config.toml
train_examples = 73750
norm = "layernorm"
norm_position = "res_post"
fused_qkv = false
experts_per_token = 1
layers = 14
positions = "sincos"
optimizer = "muon"
momentum = 0.95
adamw_lr_other_params = 0.0026
steps = 18600
warmup_steps = 550
weight_decay = 0.02
Rows from expert 3 of block 5, named by matrix and row number. Rows with one number belong to one neuron. Each number is 128 + 24 x the weight over its row's rms, rounded and kept within 0 to 255. All counts start at 0. After the name is the row's rms in percent of the matrix's.
# up: expert up (model.blocks.5.mlp.up, 8x64x256), inputs 172-255
# down: expert down (model.blocks.5.mlp.down, 8x256x64, transposed), outputs 172-255
up.12 109 [135 119 107 151 123 146 118 132 106 123 129 173  84 139 112 142 180 117  85  81 112  84 122 113  91 152 114 123 146  85 142 120 125 126 135 108 125 133  94 102 124  98 182 168  89 143 121 135 154 141 130 129 100  96 116 115 153 156 101 116 144 146 120 113 149 132 105 143 161 132 126 140 185 184 131 145 136 117 127 118 100 164 126 101]
up.13 122 [107 142 121 195 127 115 149 142 104 131 105 164 186  87 124 142 128 119 116 106 113 137 147 154 106 126 101 132 134  86 119 152 155  95 129 124 122 149 132 143 182 182 129 114 161 122 145 123 168 106 151 140 149  94 138 113 107 116 136 152 122 149 119 137 169 124 121 101 128 118 162  83 146 157 144 102  89  92 118 157 114 139 154 147]
up.14 119 [139  46 174 134 119 133 102 151 133 132 151 112 145 101 156 128 118 154 132  88 112 112 103  90 138 141 152 131 128 106 140 136 107 197 123 100 153 142 150 176  98 122 146 122 137 134 132 115  84 172 147 135 151  96 122 100 119 130 144 120 139 122 140 102  94 134 183 147 143 154 134 101 105 159 114 136 115 129 120 143 124 162  91 120]
up.15 119 [130 146 175 152 159 109 128  75 100 152 135 158 147 159 150 154  88 117 107 120 152 118 122  97 141 104 150 132 110 133 144 129 120 135  95 140 132 154 161 157 140 121 124 104 152 129 111 101 155 109 105 139 147 125 157 154 152 130 149 133 143 129 144 133  97  75 141 126 148 120 155  99 105  89 141 149 142 114 168 112 142 131 153  97]
up.16 104 [170 179 132 149 133 164 113 159 115 151 146 131 136 126 171 106 111 130 114 132 160 149 164 106 130 139 115 139 113 160 184 142 138 161 133 147 159 137 159 136 126 141 117 116 100 135 133 120 167 119 127 160 112 130 125 133 133 128 145 130 153 101 132 131 131 130 139 116 122 119 138 154 139 188 170 152 149 117  98 146 129 103 164 143]
up.17 111 [ 94 113 121 122 147 113 129 104  83 138 150 120 174 123 104 153 108 113 134 186 158 137 155 128 135 128 158 143 149 126 168 135 137 101 168 143 132 109 167 143 157  90 110 140 145 143 156 134 116 112 123 149 127 120 172 108 180 181 124 123 115 142 159 156 122 135 142 150 147 157 122 112 144 119 161 103 147 132 180 128 125 129 143 116]
up.18 071 [106  85 128 131 126 144 127  87 103 105 124 117 142 163 130 114  99 124 172 137 161 145 146 147 129 149 135 155 130 163 149 112 167 128 148 119 108 138 111 108  85 200 114 156 128 128 114 138 127 122 102 133 124 137 133 142 109 100 146 127  93  94 111 160 166 150 118 135 145 118  85 139 139 111 189 182 129 140 100  99 129 129 138 171]
up.19 095 [159 138 132 127 113 154 116 147 159 142 128  99 157 146 110 134 147 111 154 117 123 157 112 122 124 149 158 142 187 152 153 140 171 148 185 115 133 102 121 122 139 126  93 151 158 147 122 127 130 110 164 116 153 128 147 118 134 119 119 112 132 165 142 134  88 149 117 122 167 144 108 155 112 100 103 134 141 128 105 158 142 143 117 145]
up.20 120 [151  80 166 118 159 125 152 156 156 135 135 179 134 133 123 117 133 131 119 108 104 112  94 116 121 141 125 124 123 123 146 138 107 105 160 131 134 167 153 128 128 131 132 112 180  74 128 124 164  90 151 138 162 104  81 106 109 145 160 146 146 160 133 116 151 132 124 115 157 143 151 108 175 125  98 136  96 122  80 130 156 114 156 142]
up.21 125 [104  91 121 168 104 140 146 141 108 114 153 133 117 165 123 121 111 156 129 119 122 140 119 112  95  97 159  86 131 101 137 149 143 148 146 146 142 138 102 118 116  89 135 146 106 124 177 129 116 144 119 125 118 141 129 143 135  82 122 153 146 133 129 135 128 145 121 107 137 125 119 103 144 106 123 111 157 126 101 116 152 149 142  92]
up.22 099 [ 89 135 145 115 108 126 120 156 118 142 150  81 123 108 109 112 157  80 143 108 128 161 140 121 154 133 106 203 124 135 158 122  99  98 157 159 165 135 175 106 128 142 106 139 140 130 128 157 139 150 147 111 139 111  85 126 147 129 102 139 117 127 115 147 117 155 133  93 118 150 131 130 110  97 131 108 117 110 147 167 127 131 131 136]
up.23 066 [102 154  98 125 152 171 132  83 108 147 133 108 140 146 112 154  96 128 137 122 117 160 101 161 120 154  65 123 132 168 117 173 152 107 146 135 100 118  99  89  86 145 119 122 136 114  94 105 154 131 120 112 141 119 133 142 157 119 117 121 122 115 157 127 117 122 140 104 111 147 124  91 107 109 187 126 161 130 137 148 126  86 151 144]
up.24 102 [121 149 134 124 114 136 147 154 114  80 106 161 118 156 179  86 134  99 116 134 134 140 173 127 169  90 150  87 116 106 150 133 144 125 104 131 123 186 117 116 133 138 148 134 126 146 147 163 132 143 131 133 134 107 106 155 123 127 160 134 135 123 154 141 151 132 116 103 108 119 131 125 141 153 110 119 137 130  74 101  92 158  85 118]
up.25 092 [132 116 146 188 151 141  96 142 136 103 141 131  96 127 153 117 167 164 111 107 122 134 148 121  94 126 152 106 113 135 122 126 118 125 116 131 109 104 109 114 139 139 143 137 123 155 155 141 129 118 133  97 137 171 106 139 137 150 138  79  97 171 135 106 141 142 143 126 120 113 125 104 163 203 103 135 113 153 111 103 105 143 121 122]
up.26 118 [156 131 105 176 133 141  75 123 103 125 154 152 124 128 124 121 140 122 119 128 101 123 135 117  82 112 136 122 106 130  59 131 137 141 124 103 104 132 148 147  88 159 106  94 132 132 106 128 134 116 145 157 163 123  89 123  89 157 130 135 129 115 102 130 100 112 144  79 104 118 162 126 130 132 136 129 117 134 114 144 156 151 140 142]
up.27 113 [106  92 175 146 136 161 127 161  80 155  93 155 140 127 122 108 118 117 141 157 124  98 130 154 160 135 152 108  89 113 129 105 128 140 156 105 129 151 131 117 120 125 146 150 138 118  92 142 115 147 128 167 151  88  98 124 129 110 107 105 114 140 149  79  92  96 162 130 110  86 118 111 117  89 120 154 147 129 145 123 179 175 182 131]
up.28 102 [138 181  78  95 162  95 165 119 131 167 139  71 139  73 145  64 131 117 140 131 124 115 142 134 140 163 125 109 108 175 187 125 123 135 165 155 104 129  90 113 123 152 126 137 144 123  94 145 164 115 135 100 108 105 136 108 173 116 144 158 139 142 139 175 138 158  73 110 107 154 125 140 160 105 149  83 117 135 136 158 106 127 126 130]
up.29 099 [143 114 103  83 145 142 131 114 108 117 136 100  83 134 133 114 133 114 132  92  99 143 106  71  90 111 107 124 136 133 115 104 119 144 126 146 158 143 136 147 151 149 135 145 156 158 166 118 110 126 159 134 132 102  91 117 128 129 133 114 103 115 119 173 147 140 118 136 169 138 155 107 157 132 155 144 123 100 118  86 148 162 113 153]
up.30 055 [150  91 147 109 137 133 132 184 128 150 105  61 162 119  96 136 149 157 107 155 108 111 145 115 131 146 190 130 106 131 159 135 122 110 120 130 137  90 119 119 110 145 123 153 156  84 108 122 145 119 137 113 110 150 118 135 141 147 108 152  86 134 177 123 162 147 129 161  82 131 156 126 141 161 164  99 118 103 160 164 146  98 157 134]
up.31 103 [118 173 110 143 111 129  71 137  97 177 122 143 120 128 162 126 173 126 118  97 118  95 119 138 119  93 128 113 146 101 155 102  97 160 150 131 155 128 132 135  99 116 167 170  94 121 126  83 122 118 131 132 126 157  90 126 108 114 132 107 124 148 104 149 115 117 171 130 110 106 163  84 126 110 151 149 130 135 109 135 144 103 113 147]
up.32 114 [ 87 104 111 131 153 112 116 101 133 113 141 158 105 105 116 118 103 130 146 108  86 178  99 130 132 103 129 143  86 163  92 144 155 118 109 110 130 138  98 109 122 132 101 109 129  83 109 148 146 125 127 101 176  91 114 110  86 144 119 103 122 104 120  96 152 143 119 132 110 149 145  97 106 117 141 112 150 159 120 117 140 128 169 125]
up.33 105 [123 143 130 128 135 116 120 147 124 125 148 131  93 161 157 115 139 144 164 146 122 104 134 149 171 135 124 147 124 109  81 153 122 115 102 114 113 119 113 140 142 179 104 116  67 116 135 153  86 126 141  90 100 102 108 139 128 160 153 102 149  89 117 110 146 122 145 145 144 127 127 115 107 122 142 110 144 152  89 151 136 119  81  97]
up.34 116 [146  85 130 122 124 113 133 103 129 107 120  82 106  64 160 106 134 122 128 111 135  92 132 158 140 142 142 107  93  86 119 154  87 163 166 124 125 126 117 152 115 139 159 152 137 156 111 154  82 136 151 123 153  97 147 139  93  98 160  88  96 132 151 135 113 135 105 114 146 163  86 119 128 115 120 140 105 149  85 158  80 139 112 141]
up.35 110 [148 162 136  93 136 103 110 113 126 111 127 117 121 165 173 126 177 108 100 103 140 120 186  95 113  71 115 107 109 101 131 104  98 133 138 127 103 145 107 129 139 134 110 163 170 176 120 107 151 109 108 104 103 157 155 181 119 116 139 124 157 161 115 164 110 111 116 141 112 107  93  96 144  80  75 166  96  95 139 113 136 142 130 112]
up.36 105 [122 158 157 166 111  98 138 147 102 135 139 178 129 163 113 110 130 123 108 153  93 137 109 135 132 134 150 131 141 148 130 177 130 138 135 154 156 138 114 103 104 126 134 128 120 105 154 140 114 119 113 169 131 164 101 125 125 127 149  91 103  76 137 135 141 139 119 135  99 153 159 141 122 118 130 131 119 138 136 166  81 148  93 174]
up.37 122 [158 120 129 133 141 152 159 115 147 130 126  96 138 127 102 140 127 100  76 119 145 131 129 132 112 126  75 116 168 170 227 133 136 158 108 119 149 114 168  97 140 117 155 165 145 104 128 106  99 129 108 102 109 137 142 123 134 112 102 134 131 116 106 125 168  99  76 122 132 143 132 132 150 161 173 145  97 161 145  75 120 101 159 132]
up.38 062 [136 147  86 144  94 123 127 110 121 145 102 131 112 117  94 106 149 126 172  88 135 147 128 113 158 153 164 131 135 166 125 121 127  94 143 146 127 123 130 122  92 124  69 154 121 113 106 111 142 140 180 124  92 145 114 162 138 125 129 118 113 125  87  86 150 145 139  94 123 141 137 138 133 141 154  99 136 144  93 129 100 104 124 149]
up.39 055 [114 131 149 143 147  84 120 172  92 102 138 132 137  93 144 110 157  98 121 121 110 154 138 162 117  99 118 151 115 143 123 126 127 149 123 138 150 111 118 107 117 121 138 115 122  98 129 119 127  95  86 118  99 156 112 145 115 129 149 120 141 109 132 161 154 154  75 156 100 117  89 131  95 108 129  96 124  79 155 100 114 109 121 155]
up.40 114 [130 135 146 118 109 122 117 166 145  92 142 165 136 149 134 143 138 148 125 131 125 166  93 116 134 137 170 152 132  83 167 149 113 173 111 133 133 158 104  95 102 137 127 146 125 120 126  72 126 142 154 136 119 110 112 140 138 155 122 130 142  80 135  93 145 139 155 110  93  96 104 127 115 112 137 107 193 145 167 108 106 110 109 114]
up.41 088 [118 113 153 168 123  91 104 161 109 126 105 118 123 147 117 158 122 112 114 135 138 111 115  89 146 115 110 133 121 130 125  93 131 165 133 153 134 110 116 110 138 141 140 134  97 150 115 149 167  19 108 117 150 155 128  85 127 133 109 138 112 127 147 134  97  91  76 114 100 120 175 130 130 132  95 121 147 123 140 129 115 121 189 139]
up.42 058 [127 167 144 100 151 128 122  96 137 140 136 158  79 147 116 124 115 158 161 122 101 144 111 129 157 124 133 154 108  74 102 130 134 103  92 122 101 117 162 104 127 105 133 121 121 140  73 100 128 102 166 152  74 150 133 142  58 139 145 110 110 100 122 117 145 132 143 138 119 132 172 126 119 112 116 106 124  68 119 163 101 106 107 185]
up.43 063 [133  86 111 128 115 124 130 147 109 148 158  95 177 112 126 106 134 146 158 150 118 154 110 119 150 170 157 138 111  81 137 124 157 132 144 121 137 143  93 137 101 171 130 157 139 148 113 141 123 104 148 139 158 136 115  95 111 138 134 151 142 133 111 117 133 145 185 122 121 120 159 144 102  75 141 153  97 121 125 167 145 116 140 142]
up.44 068 [121 117  84 134 109 103 149 134  81 129 143  92 147 133 121  73 148 172 149 138 126 153 111 134 144 125 114 169 139 144 124 122 100 131  98 153 140 162 114 130 129 140 192 107 155 100 134 109 198 107 128 123 145 118 139 105  78 167 147 116 118 143 116  89 152 124 160 128  72 140 151 127 116 148 127 114 146 127 175 147 139 107  90 160]
up.45 108 [101  81  84 131 131  70 134 110 184 130 120 140 143 136 139 101 108 146 164  72 126 138 125 124 157 176 133 170 197 148 157 155 150  97 120 145 134 125 127 137 154 119 159 110 102 120 142 119 144 158 104 117 102 111 140 114 173  83 141 122 121 145  96 127  89 138 131 120 149 141 150 122 105 169  90 142 144  95 121 111 124 144 109 107]
up.46 117 [113 158 144  95 163 134 121  79 147 108 156 104 152 124 147 140 103  97 126 122  75 145 146 123 152 127 140 107 106 163 167 155 139 134 128 120 140 128  99 193 106 143 130 118 144 134  94  73 167 113 102 126 134 182 137  87 140  86 109 139 108 150 126 122 138 137  88 113 116 107 138 150 128  90 125 125 165 133 160 119 131 102 159 143]
up.47 121 [132 166 103 110 138 136 124  76 152 108 144 127 148 109 124 135 149 145  87 111 113 131 103 146 141 103 121 147 170 147 158 147 211 129  87 113 137 122 129 174 146 115 126 115 166 126  99 108 164 167  86 130 127 138 114 121 174 148 154 158 155 152 117 139  89 131 127 112  99 139 149  92 137  99 133 147 118  95 164  99 133  73 119 138]
up.48 077 [102 140  99 113 118 126 160 158 120 127 118 110  71 124 129 133 101 106 165 152 176 162 169 158 153 137 168 104 126 142 156  91 158 116 118 148 160 141  80 147 151 147  97 175 150 107 153 133 132 138 123 119 144 120 168 125 159 167  75 151 111  96 182 105 178 122  92 129 163 134 132 133 124 117 153 119 148 141 164 132 137 123 139  94]
up.49 091 [124 106 137  80 174  88 141 115 159 112 109 110 122 108 119 145 142 130 106 114 142 152 136 123 124 139 114 132 124 128 120 144 112  89 104 133 129 108 120 160 115 123 115 123 149 115 117 114 139 141 142 149 125  97 133 149 162 116 127 170 152 178 110 128 135 117 117 108  81 146 121 103 154 114  71 154 140 120 138 143  66 133 129  99]
up.50 044 [128 125 118 113 123 133 135 132 132 101 167 127 120  88 176 165  88 119 140  95 115 132 152 137 126  97 130 126 136 129  73  70 101 138 148 133 135 123 158  89 120 112 147 149 103 131 144 151 127 114 142 152 111 122 157 139 136 119 161 126 111 106 111  84 107 122  94 125 121 141  92 134 108 121 117 121 104 170 149 125  99 134  66 126]
up.51 039 [142 124  78 150 119 122 153 121 125 121 128  89 167 149 129 126 164  94 116 137 134 126 129 156 137 118 127 147  78 116 149 141 141  97 133 136 131 128 106 179 130 172 137 183 104 131 167 100  89 118 144 105 119 109 123  95 120 107 137 164  94 112 133 134 155 120 151 106 139 126  57 118 161 114 153 126 174 120 139 134 116  69 119 152]
down.12 103 [152 155 108 154 116 139 127 176 101 115 114  95  78 175 146 137  72 111 116 115 179 157 105 129 106 115 133 119  89  93 147 138 136 120 118 125 112 124  82 159 109 128 117  96 129 157 117 109  92  86 121 145 113 132  83 114  98 115 116 147 150 127 124 131 121 110 144 119  80 105 141  84  91 139 101 148 137 162 149 132 129 143 153 144]
down.13 121 [150 126 118 127  77 103 117 108 117 137 132 149 154 126 157 134 166 122 123  98 118  84 132 112 145 117 119 122  98 144 106 134  68  79  96 104 120 108 146 136 150 134 130 109 115 114  97 118 157 129 132 163  89 145 121 125 145 117 122 143 151 133 148 131 130 151 182 127 115 157 128 119 133 127 129  92  70 150 148 150 167 171 127 147]
down.14 130 [123 162 145 126 116 121 143 159 118 169 125 106 135 144 100 129 103 117 133 121 133 133 128 146 188 125 112 121 116  70 146 100  87 101 106 145 154 140 111 120 136 153 118 101 125 162 121 143 131 105 113 140 171 133 129 128 114 121  99 137 113 123 159 111 139 114 135 112 142  81 135 133  81 178  87 107 157 147 122 127 124 121 147  98]
down.15 123 [115 128 108 122 100 118 133 156 150 157 155 122 111 127 138  95 147 141 117 102 122 113 131 121 129 152  86 129  76 132 123 149 107 118 146 132 123 120 101  99 135 118 147 145 113 104 199 164 132 156 107 169 123 145 127 138 125 156  97 138 119 131 170 138 146 120  91 123 123 151 145 100  84 145 108  90 161 127 124 130 126 130 130 128]
down.16 102 [119 106 131 167 142 126 141 158 171 118 137 159  53 124 103 127  96 104 168 142 131 158 122 120 129 120 155 144 103 171 141 154 146 107 135 128 139 139 151 136 143 146 130 138 167 116 120 150 146  51 119 123 146 130 145 157 106 150 147 113 102 139 142 122 136 128  99 144 156 117 147 114 128 103 115 134 135 145  96 128 136 165 129  89]
down.17 115 [180 124 140 170 121 103 114 157  94 126 125 121 104 111 108 134 196 149 104 148 140 123 128  92 109 130 135 111 191 122 139 177 115 151 152 127  95 119 133 104 124 179 142 100 100  95 111  98 110 161 145  90 160 126 160  91 143 114 128 110 133 137 159 157  96 101 128 115 136 119 127 132 111 115 139 121 142  97 123 115 140 175 135 153]
down.18 066 [131 115 146 164 112 146 134 152 122 132 117  85 130 120 166 128  96 134 110  67  88 110 109  95 161 134 134 165  97 118 120 131 140 131  86 144 129 143 218 152 110 121 122 133 102 136  86 108 131  88 118 144 120 167 136 131 140 160 112 124 138 140 180 126 121 144 181 122 104 144 150 111 145 157  81 126 130 145 139 134 113 125 130  91]
down.19 102 [ 78 160 105 127 107  70 137 156 115 121 141  82 135  97  94 130 114 139 132 111 139 161 147 142 125 139 136  92 113 177 142 128 180 117 104 147 162  94 108 161 112 134 153 111 104 160 145 103 157 164 112 165 138 153 137 132 133 124 120 121 139 136 135  92 136 133 110 118 119  84 124 104 102 136 136 108 135 122 115 143 100 141  99 101]
down.20 117 [145 100  84 119 124  88 109 151 140  85 119 136 127 161 162 133  92 140 145 107 100 121 112 118 153 119  88 175  93  74 114 127 110  93  36 125 107 130 143 149 147 149 147 110 112 141 113 121 102 137 156 130  96 137 117 112 134 125  93 125 136 138 138 117 128 141  93 129 150 141 151 131  69 117  83 126 148 128 110 120 116 100 121 102]
down.21 113 [105 127  95 137 132 131 150 104 151 129 127 115 156 144 144 107 144 124 142  56 168 147 138 135 115 112 137 135 101 113 132 171 122 133  85 147 102 151  99 131 130 145 183 128 151 166 100 156  86 110 137 159 136 132 147 122 123  87 164 137  94 145 150 108 133 136  98 152 138 136 136  96 106 129  90 140 150 143 108 132 145 164  81  96]
down.22 104 [164 117 145 160  97 110 145 167 116 136 137 126 114  97 144  95 121 103 135 130 130  73 112 112 146 149 137 167 137  86 114 114 111 145 109 116 120 134 125 151 154 147 137 157  94 117 134 123 149 132 145  93 140 179 130  99 147 109 116 121 173 110 135 134 130 113 125 144 126  91 166 155  97 117  94 140 140 133 107 156 140  92 106 148]
down.23 066 [ 66 137 135 113 187 117  96 126 137  89 117 160 127 145 112 142 144 142 162 116 120 172 120 123 130 105 144 113 127 124 154 104 152 123 104 152 127 134 135 175 135  85 109 144 141 130  83 136 147 124 131 182 122 113 154  78 152 104 109 104 150 152 108 142 123 115 157  84 148  86 121 163 155 139  94 105 146  98 106 153 153  87 136 117]
down.24 097 [103 139 118 122 136 127 122 102 152 112 136 139 145 126 145 140 117 114 150 127 159  77 135 144  87 102 103 111  98 101 133 127 112 126 145 141 111 141  95 144 110 100 131 127 119 108 130 166 115 107 115 188 142 136 142  90 162 101 108 155 120 150 102 129 117 148 130 141 133 117 155 102  84  98  91  94 154 129 132 129 120 158 107 121]
down.25 094 [129 167 122 116 111 167 127 114  56 107 137 123 151 149 155 123 129 123 106  99 149 155 128 151 120 131 147 119 118  82 152 119 156 153 138 125  95 109 114 134 128 108  82 148 124 123 154 148  88  95 131 172 137  90 125 101 108 108 131 125  81  83  73 140  98 117  88 123 144 141 144 123 105 165 101 121 187 107 109 133 122 114 126 136]
down.26 125 [148 102 137 125 124  73 134 150 172  79 105  88 109 152  87 118 126 105 132 130 123 167 150 125 138 100 131 125 116 126 132 156 128  95 103 135 120 157 154 137 130 114 124 148 139 119 135 110 124 144 135 116 107 166 104 134 160 155 132 150  90 151  98 126 108 113  91 163 151 149 127 151 108 154  94 129 142 127 194 165 108 122  91 114]
down.27 110 [112 122 105 154 122 144 131 158 181 140 113 120  87  97 153 125 172 145 133 108  92 107 127 124 133 125 114 154  51 121 136 172 137 141  89 146  92 137 135 110 143 121 121 129 135 100 119  83  87 101 151 165 150  98 109 100 168 141 138 156 133 102 171 146 161 127  68 100 144 140 152  99  93 144 154 110 112 114 140 119 158 108 137  94]
down.28 094 [112 107 198 150 129 124 134  91 118 129 148 158  82 136 109 108  94 121 131 131 112 141 153 162 149 128 131 111 122 121 125 105 129 144 114 123  95 114 132 166 113  90 170 132 108 125 132 154  88  84 116 142  98 147 109  85 145 141 110  97 135 139 126 136 117 116 139 110  88  98 128 136 147 131 165 118 156 151 113 133 140  26 132 168]
down.29 099 [128  95 150 152 148 171 105 184 115 121 115 131 180 128  86  86 145 127 134 131 166 122 132 125 140 143 172 142 120  94 132 102  65 154 148 112 136 140 162 108 150 128 137 159 112 124 123 127 102 132 137 163 146 126 101 105 123 167 118 132 182 117 190 141 110 133 138 117 122 104 127 122 116 139 108 143 154 102 109 159 138 112 126 129]
down.30 052 [130  86  94  86 121 129 103 111 131 117 141 117 158 163 127 126 155 139 118 125 121  85 123 129 136 114 129 156 139  87 105 137 171 165  82  81 159 128 112 144 109  85 114 160 159 120 174 139 125 123 123 100 120 125 142 117  92  72 152 132  88 100  96 106 135 125 131 158 129 121 130 110 134 117 162 198 113 105 129  77 135 143 116  93]
down.31 097 [131 136 116  50  78 126 138 118 138 143 147 129 171 117 152 128 103 120 154 101 195 170 142 146 118 121 116  80  81 131 123 193 127 152 136 131  84 140  70  90 114 125 101 105 136 156 149 134 185 173 133 188 122 121 147 101 159  93 127 142 120 136 116 151 133 121 101 140  89 120 125 106 113 124 139 110 139 100 124 137 144 119 117  99]
down.32 119 [126 120 134 133 126  99 135 143 153 115 111  88 159 110 128 130 136 166 157  91 124 167 160 132 137 142 163 120  73 136 137 151 136 115 139 129 148  71 179 106 103 110 138 161 101 104 116 118 130  87 126 130 108 146  84 134 105 150 120 128 141 107  93  96 151 124 132 128 107 137 146 172 122 144 160  98  85 141 137 168 128 143 104 149]
down.33 106 [133 103 112 142 117 145 145 128 128 164 130  99  91 157  90 137  99 126 123  93 109 127 147 110 147 128 149 136 157 146 125 111 132 111 124 107 116 112 141  75  97 132 185 155 109 124 139 120  80 142 125  87 112 122 123 114 137 108 116 117 154 113 138 105 141 149 136 128 125 118 128 117 119 138 165 148 102 121 123 133  82 114 148 155]
down.34 121 [146 150 110 148 155  91 101 113 179 131 113 118 145 128  95 121 163 149  93 123 113 126 123 122 133 139 137 135 118 108 139  98 121 133  73 129 116 133 116 140 150 124 134  56 137 118 124 126 108  89 129 146 164 143 117 122  97 133 113 140 104 167 189 120 124 111 109 137 120 114 150 105 131 185 115 123 125 138 128 150 107 122 155 138]
down.35 118 [116 148  80  99 118 138 127 112 147 109 115 123 242 106 111 123 107 167 109 123 120 146 165 117 103 137 106  98 110 107 135 141 127 142 134 154 103 131 161 146 142 103 131  94 100 133 126 137 144 160 140 122 123  86 150 126 139 125 126  92  77 151 194 127 125 116 127 100 104 164 120 117 127 138 113 107 125  99 121 133  90 109 126 130]
down.36 105 [141 118 123 122 119 110 111 171 165 129 150 136 124 129 188 148 161 130 146 109 161 135 120 142 135  97 125 113 106 105 122 109  90 104 155 108 148 111 126 141 106 142  79 131 155 113 103 145 123  99 105 103 127 103  96 115 135 161 127 155 158 148 105 104 143 111 135 140 142 108 113  95 174 132  95 167 137 114  99 117 157 101 133 123]
down.37 119 [141 122 169 157 122 100 121 154  75 174 157 124 134 122  83 128  54 128 132 141 149 126 126 114 153 137 144 118 112 129 116 120 134 132 109 138 111 122 122 114 126 118 166 143 130 107 101 143  90 107 133 204 139 101 137 147 129 156 115  92 107 129 151 111 118 112  80 100  95 114 124 149 121 158 157 113 137 141 105 139 162 111 139 150]
down.38 067 [ 40 142 111 154 117 116 103 123 180 106 133 165 114 135 143 125 173 119 151 143 124 101 121 124 128 107 140 162 103 144  82 168 100  94 111 144 163 114 102 151 181 125 127 112 131 121 152 113 121 136 108  72 112 146  97 143 149 158 127 100 173 157 150 107  99 147 161 126  63 110 143 131 148 127 115 107 102 171  96 134 108 139  96 137]
down.39 056 [153 145 112 133 162 149 136 100 157 129  92 177 102 118 105 133  69 145 141 119 159 138 145 126 143  95 106 127 111  88 104 111 141 133 164 151 140 131 174 102  83 167 123 104 133 151 108 143 152 106 142 107 120 116 160  88 141 110  87 175 127 115 141 158 142 156 190 136 136 154 119 186 177 110 149 135 151 119 120 111 145 114 116 120]
down.40 122 [ 99 128 114 140 113 136 149 140 179 152 135 109 120 107 127 133  83 135 127  70 118 133 179 139 124 126 136  84 138 102 108 121 124  81 157 115 111 139 113 153 112 159 131 123 134 150 156 149 144 149 123 155 153 129 120 128 110 104 151 149 103 134 103 136 148 129 107 155 138 117 150 107 122 147 111 118 125 124 124 114 130 161 150  97]
down.41 080 [149 109 118 148 140 107 121 162 123 154 167  95 118  90 137 132  93 136 105 143 101 107 108 134 155 134 123 144  92 160 109 128 171  93 124 132 135  94 169  90  76 126 132 105  99 150 123 160 147 158 110 170 126 151 115 140 136 147 119 131 109 104 216 154 130 136 139 121  98 115 148 135 130 151 119  95 137 130 148 110 136 120 130 131]
down.42 052 [152 141 112 136 107 136 107 137 181 111 130 140 128 163 158 175 198 127 104 157 114 139 123 111 135 123 126 128 142  91 130 133 103 131  69 136 128 134 139  96 129 130 136 116 118 150 131  62 106 130 121 120 133 115 139 138 149 186 102 120 144 178 114 119 115 129 116 111 131  89 141 109 138 129 118 114  91 166 141 135  89 177 134 104]
down.43 056 [120 109 144 171 148 117 134  96 139 129 150 140 174 129 190 135  90 134  90  83 103 193 126 129  94 105 146 123  70 178 135 140 151 141  76 114 128 125 123 137 142 113 135 160 122 112 144 150 145 122 138  90 133 101 133 113  98 140 143 110 128 149  86 124 126 122 126 124 124 147 141 135 130 116 149 124 102 147 154 132  73 137 135 118]
down.44 061 [ 98 110 135 120 140 142 118 133  79 133 126 139 107 141 146 138  93 135 100  92  85 120  82 122 127 135 122 131 137 134 131 166 157 143 135 144 153 180 135  93 126 116 112 154 116 132 109 140  96  86 106 158 175 126 111 133 161  99 139 133 192 125 132 115 128 136 148  93 125 175 110  87 164 136 113 114 177 135 138 119  95 166  93 132]
down.45 104 [119 142 128 157  95  88 118 120 114 107 112 131 123 111 108 111 101 117 143 123 140 102 127 119 154 137 158 136 102 115 123 153 124 139  58 140 127 162  79 111 101 154 101 119 165 125 146 117  66 137 131 144  75 149 132 134  82 124 138 129 123  99 131 111 139 128  75 149 165 139 131 137 116 164 135 146 157 125 110 129 131 114 124 133]
down.46 102 [109 103 109 126  94 108 139  87 156 196 136 111 147  74 132 119 126 113 133 127 146 138 126 128  89 125  79 150 109 135 137 115 139 125 124 151 115  96 142 157 121 121 157 111 155 103 163 143 100 103 117 155 131 105 120  78 129 119 104 126 141  76 126 123 138 141  83 116 134 139 127 147 100 165 127  95 155 136 111  93 172 131 122 101]
down.47 123 [123 141 182 105 124  99 143 103 130 162 152 126 164 114 136 113 137 110 113 111 141 108 119 114 142 151 149 152  84 133 135 153 161 141 122 145 129 128 123 144 130  88 137  88 111 148 143 138 123 149 110 142 116 155 146 138  85 108 133  90 134  94 141 143 130 129  85 113  87 107 118  98 155 117 134  97 128 145 115 127  99 131 107 134]
down.48 079 [147 145 157 123 118 109 129 145  90 102 163 116  93 152 171 107 126 134 106 121 102 134  79 133 118  99 123 158 115  94 105 117  88 179 155 150 142 114 168 142  85 144 116 154 130 151 144 128 150 130 125 135 179 124 119 156 131 112 138 153 147 152 106 140 118 146 133 138  92 155 128 113  78 124 141 144 127  88 102 135 153 144 153 133]
down.49 092 [ 85 107 147 166 126 141 122 146  36 127 129 152 105 112 154 135 166 114 107 100 114 114 121 119 125 116 100 118  82 139 134 128 162 151 112 127 118 110 136 149 141 126 126  96 128 116 126 190 134 154 122 129 143 138 128 111 105 145 118  88 100 135 109 127 136 119  93 135  83 105 131 136 117 148 110 138 145 151 131 135 107 143 119 146]
down.50 040 [151 177  97 148 138 126 121 155 101 130 162 154 150 149 141 162 166 141 151 119  99 133 182 123 110 143 119 125 105  96  86 157 144 110 141 112  97 121 131 127  99 103 126 170 119  87 145 100 130 140 142 120 119 108 118 133 109  89 112  99 181  98 132 123  92 114 122 100 167 122 124 117  81 140 129 112 132 134  98 159 153 117 158 166]
down.51 035 [108 159 118 128 163 147 131 138 108 126 141 125  78 106 122 140  79 109 122 187 139  84 145 119 137 149 142  95 110 114 138 128  95  85 155 119 143 139 138 147 155 139 152  94  66 141 122  88  87 126 158 114 142 162 121  98 126 115 105 128 156 141 131 127 109 102 154 131 146 140 163 127 151  95 120 101  93 112 144 133 104 159 133 141]